A small segmentation model, trained from scratch.
Training: muon at rate 0.019, 14000 steps, batches of 256, held-out accuracy 98%.
Data: trained on larger renderings of crowded toy scenes, 45211 training examples, 79.3 epochs.
Rows from block 4 of a small segmentation model, named by matrix and row number. Rows with one number belong to one channel. Each number is 128 + 32 x the weight over its row's rms, rounded and kept within 0 to 255. All counts start at 0.
After each channel's rows are labels from the 100 images, of 14848, where the channel reaches its highest value: "top examples" is what is common among them. Only what is clearly more common there than usual is listed. The data: larger renderings of crowded toy scenes.
# convs0: first 3x3 conv (model.mid.0.convs.0.weight, 256x256x3x3, each kernel summed), inputs 128-159
# convs1: second 3x3 conv (model.mid.0.convs.1.weight, 256x256x3x3, transposed, each kernel summed), outputs 128-159

convs0.156 [ 74 172 147 101 201 131 143 160 192 117 190 102 118  95 118 144 105 102 157 110 168  69 117 109 140 146 137 171 137 138 112 138]
convs1.156 [205 133 131 117 177 115 152 168 126 106 100 116 131 100 123 102 107  98  83  91 142 120 137 138 150 131 113  96 133  72  84  98]
top examples: arch

convs0.132 [139 191 192 155 134 116 111 145 161 181 141 114 141  95 134 139 114 120 191 151 151  74 188 174 159 121 160 167 103 169 139 138]
convs1.132 [164 166  65  97 120  92 115 192 100 139 118 167 178 131 141 131 138  42 101 139 127 118 116  96 139 127 119  76  94 101 154  63]
top examples: count: six

convs0.64 [172 119 130 127 110 145 181 161 151 126 166 173 178 177 169 160 148 140 142 197 154 166 173  96 141 163 140 127 164 174 148 127]
convs1.64 [162 172 167 172 115 163 137 156  79 142 112 136 142 162 156 121 129 129 141 130 112 111  76 175 132 117 150 104  89 153 104 123]
top examples: count: six

convs0.117 [116 126 110  82 199 143 132 123 149  96 103 110 156 115 140 143  82 109 133 117 159 153 165  89 111 133 133 172 100 124 144 113]
convs1.117 [148 117 142 135  67  62 155 146 164 101 138 185 163  80 176 112 141 133 163 155 160 140 108 152 118  97 128  80 135 147 111 132]
top examples: count: six

convs0.89 [161 100 167 168 136 190 193 144 190  89 152 145 138 173 163 167 175 145 136 190 166  79 195 124 139 165 134 119 143 148 160 154]
convs1.89 [174 132 138 148 112 114 196 103  70  92 184 219 144 157 164 180 159 207 133 151 143 148  72 156 173 150 180 111 157 193  84 152]
top examples: count: six; rocket

convs0.80 [170 106 144 143 188 171 201 163 141  64 144 174 133 179 116 168 160 161 136 145 160 142 153 136 153 157 165 143 149 155 125 132]
convs1.80 [198 120 164 160 127 103 177 114  90 100 173 233 117 139 175 140 169 214 162 134 155 160  68 134 135 108 110 118 162 195 125 105]
top examples: count: six

convs0.229 [155 146 137  90 108 137 132 155 132 169 137 161 159  94 110 126 147 135 132 157 115 153  97 116 207 156  84  92 138  84  93  98]
convs1.229 [106 199 157 113 100 107  96 107 138 125 107 100 158 115 109 136  61 119  68 102 108 180 155 104 129 145 130 122 132 114 130 131]
top examples: count: six

convs0.225 [134 109 179  69 136  98  81 124 141 189 140 130 181  95 115 118 118 114 111 190 152 104 142 159 179 135 166 159 190 132 165 159]
convs1.225 [127 194 115 107 100 119 129 124 112  57  89 142 137  96 136 118 112  47 110 129 126 156 107 133  76 166 109 105 106 115 105  81]
top examples: count: six

convs0.115 [ 83  81 125 107 122 145  91 145 142 138 100 107 150 122 158 122 103 140 146 181 127 201 145  87 127 102  88 100  88  86 119 132]
convs1.115 [128 157 104 155 140 143 165  84 144 134  78 138 154 135 171 175 104 114 181 117 147  80 143 158 157 131 145 130 139 142 124 146]
top examples: barrel; largest object: barrel

convs0.137 [171  75 124 157 186 145 130 111  67 152 138 102 102 141 128 121 133 107 144 155 118 119 103 149 118  98 143 122 120 152 128 129]
convs1.137 [117 144 128 119 160 167  77 110 186 152 133  64  80  37  91 127 128 172 151 109 160 126 104 146 106 108 149 135 139   5 119 131]
top examples: count: two

convs0.143 [ 72 129 163 141 151 100 151 164 177 206 128  72 135 120 159 125 139 142 142 150 157 137 163 154 121 150 133 159 111 140 124 102]
convs1.143 [204 151 166 107 162  65 126 114 130 104 118 192 160 112 120 101 136  68 113 140 153 143 117 115 146  82  90  38 108  64 137 115]
top examples: arch

convs0.21 [111 191 118 150 113  88 123 184 122 125  98 104 122 160 129  96 123 135 144  82  83  86 116  48 140 147 107 140  75 103 160 102]
convs1.21 [171 101  90 126 149 182 177 100 125 160 105  96 186 138 133 160 147 145 157 135 157 141 106 130 148  59 137 120 120 180 134 109]
top examples: count: six

convs0.92 [158 150 132 122 141 140 166  72 143  79 118 159 106 180 123 138 114 132  96 117 126 126 174 124 158 143 138 129 132 129  86  92]
convs1.92 [160  85 160 125 139 139 157 143 136 136 135 189 170 172 174 123 187 190 154 134 124 176 100 147 181 123 190 112 188 193  72 109]
top examples: count: six

convs0.224 [152 106 114 104  66 111  95 147  86  60  94 157  94 159 126  74 116 102 118 121 121 113 141  84  77 119  62  99 102 124 118 125]
convs1.224 [ 75 169  93  94 165  93 102  53 167 108 140  84 115  75 141 143 107 144 139 164 141  67  94 145 146 155 144 158 117  58 158 124]
top examples: count: two

convs0.105 [129 104 109  96 133 113 103 140 132  93 115 137 144 142 160 154  99 160 133  97 137 152 160  97 146 128  72 146 174 142 121 115]
convs1.105 [ 95 136 156 144 107 102 160  89  93 147 114  92 156  60 138 109  95 134  91 108 151 154 129 140 140 102 122 131  86  79 127 159]
top examples: count: two

convs0.77 [131 143 126 127  79 130 124  91 102 134 159  81  85 181 120 166 109 105 117 111  89 158 174  57 143 116 126  91 147 129 108 126]
convs1.77 [174 155 145  99 100 145 104  94 139 109  98 160 135 186 108 122 180 123  96 158 130 150  48 193 111 111 129 106 133 189 128  94]
top examples: count: six

convs0.41 [176  49  93 133 130 163  97 120 110 113 126 141 138 181 124 127 128 132 103 108 106 116 111 140 114 133  79 121 180 112 109 123]
convs1.41 [ 89 110 102 146 164 132 158  88 190 117 154  33  92  49 113 115 133 134 141  89 126  87  65 108 151 105 146 161 118  54 150 156]
top examples: count: two